config.yaml
model: "text-conditioned image flow-matching model"
objective: "flow_matching"
vocab_size: 42
text_encoder_width: 192
text_encoder_moe_every: 2
num_experts: 16
expert_mlp_ratio: 1
layers: 10
beta2: 0.95
eps: 1e-08
Rows from block 2 of the text encoder of a small text-conditioned image flow-matching model, named by matrix and row number. Rows with one number belong to one neuron. Each number is 200 + 40 x the weight over its row's rms, rounded and kept within 0 to 999. All counts start at 0. After the name is the row's rms in percent of the matrix's.
After each neuron's rows are labels from the 100 texts, of 14976, where the neuron reaches its highest value: "tokens" is the input token at the peak. Only what is clearly more common there than usual is listed. The data: rendered rooms with furniture.
# fc1: MLP up (text_encoder.blocks.2.mlp.fc1.weight, 768x192), inputs 96-191
# fc2: MLP down (text_encoder.blocks.2.mlp.fc2.weight, 192x768, transposed), outputs 96-191

fc1.661,156,190,165,222,209,129,199,150,241,257,218,222,273,182,174,142,222,96,94,109,235,208,190,47,214,190,219,206,210,160,242,205,200,168,204,203,251,241,215,176,139,189,150,126,193,252,217,269,222,239,191,207,211,249,194,279,205,105,191,182,208,191,172,131,231,77,264,200,221,200,194,259,265,187,159,163,189,257,181,195,115,204,175,125,192,161,183,262,192,210,215,250,196,210,273,191,139
fc2.661,136,207,146,242,204,192,190,237,194,229,201,257,196,200,150,220,181,176,219,261,160,239,141,212,219,138,275,152,203,247,195,260,145,158,160,172,178,171,238,195,171,262,154,215,216,153,225,204,159,162,134,130,197,193,202,199,201,261,220,217,152,227,247,170,200,224,168,253,153,168,236,214,288,220,252,148,214,204,200,192,132,177,214,176,173,264,197,217,249,215,143,215,262,170,189,250,205
tokens: "with"

fc1.328,203,208,158,183,181,223,203,137,165,221,215,190,164,245,189,218,170,108,201,227,256,181,165,198,296,180,218,190,181,168,217,206,269,198,224,214,263,323,191,216,204,204,261,220,200,195,247,190,247,210,137,183,222,253,251,168,190,159,142,302,212,241,185,195,242,129,150,151,190,240,178,243,182,140,140,131,178,201,161,174,188,214,192,155,187,233,220,186,249,253,178,172,244,226,159,234,171
fc2.328,150,220,245,214,211,179,227,190,190,164,196,311,209,204,253,167,185,289,118,195,175,144,203,141,182,211,246,187,175,200,170,175,168,190,198,218,93,86,218,140,120,210,164,220,155,153,235,250,227,217,227,239,222,171,150,170,207,253,216,181,193,128,169,214,177,219,236,241,252,203,257,151,175,202,241,199,240,176,207,233,256,236,199,227,224,159,255,216,144,243,229,169,176,184,233,192,169
tokens: "left"

fc1.74,209,183,146,239,187,192,205,168,199,126,230,194,189,229,185,203,184,179,176,207,191,178,242,142,210,233,192,228,250,233,173,200,240,173,168,201,167,249,270,211,205,178,131,185,213,236,217,232,173,207,238,228,175,219,216,117,148,179,225,153,238,255,203,178,252,202,179,123,251,209,273,238,233,181,210,225,175,245,155,193,249,213,283,173,219,213,227,143,247,208,128,158,240,219,217,211,206
fc2.74,146,168,227,229,163,221,191,214,260,229,158,169,191,128,189,188,189,214,137,202,183,215,130,246,160,147,172,172,142,133,203,166,148,203,236,214,234,198,132,213,166,272,237,228,206,191,215,203,192,162,221,179,148,292,186,232,248,195,171,224,183,201,198,208,217,236,186,218,154,205,226,164,170,180,172,187,206,208,215,197,154,261,169,189,186,232,200,215,118,214,223,295,107,194,249,193,126
tokens: "left"; "sofa"; "white"

fc1.208,112,205,134,184,180,202,242,208,202,162,224,177,251,203,192,160,209,239,184,215,297,185,153,127,140,192,263,192,162,243,157,234,203,191,152,236,219,236,214,216,191,90,226,179,210,212,218,175,218,207,240,236,172,245,129,140,146,170,222,226,246,227,180,260,241,175,121,230,242,184,265,317,119,217,221,206,136,228,162,156,235,227,197,220,173,155,216,258,249,183,176,179,167,166,264,217,186
fc2.208,094,243,205,248,211,177,146,179,202,206,246,225,213,166,224,210,187,202,164,150,150,205,246,275,287,182,126,150,162,163,189,220,219,265,199,179,172,187,135,164,195,155,185,260,213,180,220,215,138,136,195,174,234,128,211,177,231,198,185,149,152,225,173,244,184,146,255,185,167,204,189,147,257,173,281,157,239,208,211,226,238,195,165,175,208,201,186,158,182,133,216,204,233,227,186,172,198
tokens: "left"

fc1.736,114,219,192,183,166,170,169,252,172,224,88,172,173,179,174,194,178,155,169,174,296,222,181,206,243,147,270,223,172,186,205,174,252,284,219,194,201,155,227,256,158,203,188,151,260,258,195,168,291,196,197,226,175,177,188,136,160,181,242,220,87,225,177,160,258,209,184,248,213,177,238,142,163,139,243,251,142,243,267,209,188,202,189,137,268,190,166,182,268,210,215,194,223,231,196,150,190
fc2.736,089,206,222,255,156,224,204,231,216,248,219,291,175,224,172,207,222,247,126,259,153,172,177,209,145,209,176,190,216,182,221,183,157,158,218,256,225,168,157,220,207,164,132,203,170,284,198,230,183,242,110,261,202,234,260,210,212,147,160,217,282,140,207,178,222,243,140,171,122,128,209,246,210,312,266,176,197,205,176,169,198,166,245,188,142,223,192,181,208,203,211,165,235,245,237,216,165
tokens: "left"

fc1.758,142,163,133,188,224,195,251,239,219,149,196,221,239,164,224,125,183,140,212,168,241,165,124,229,241,203,182,144,261,172,149,248,125,194,181,238,173,214,222,184,205,271,195,162,276,321,200,259,229,98,177,212,200,271,157,220,219,176,222,189,207,159,153,148,214,206,184,188,205,173,216,204,178,202,162,176,155,266,210,267,101,180,164,136,221,239,188,211,245,228,230,202,224,229,223,260,168
fc2.758,123,249,200,241,155,180,231,142,195,241,218,204,168,242,165,233,190,173,193,198,220,148,161,164,246,174,268,183,198,260,253,264,227,192,248,216,265,214,257,183,255,237,198,183,195,181,221,195,114,269,127,244,204,134,208,201,200,289,215,257,178,205,190,193,165,165,162,273,250,225,219,197,225,194,244,205,213,243,196,174,247,217,194,186,178,162,168,261,181,224,208,251,223,195,192,233,170
tokens: "with"

fc1.441,121,205,198,307,159,242,139,197,219,128,188,266,237,195,106,237,179,153,206,189,213,232,198,166,247,190,245,153,222,158,207,219,166,187,179,174,128,183,212,226,195,197,172,138,184,196,242,219,196,163,157,205,185,211,209,183,182,237,151,270,232,282,223,172,173,274,176,197,209,198,114,227,114,157,187,192,129,233,248,151,214,161,239,160,161,235,171,201,214,231,154,153,225,193,230,172,166
fc2.441,128,225,164,121,209,123,158,205,103,226,172,218,170,241,162,172,190,208,169,229,168,175,187,204,150,174,214,232,174,318,193,245,223,203,193,244,230,147,170,155,133,176,260,204,171,225,166,224,246,169,185,235,172,173,265,192,236,206,222,167,186,111,186,173,179,174,176,195,152,226,215,212,234,211,207,183,202,219,230,243,156,203,224,126,269,193,230,199,224,213,167,174,203,141,219,186,179
tokens: "left"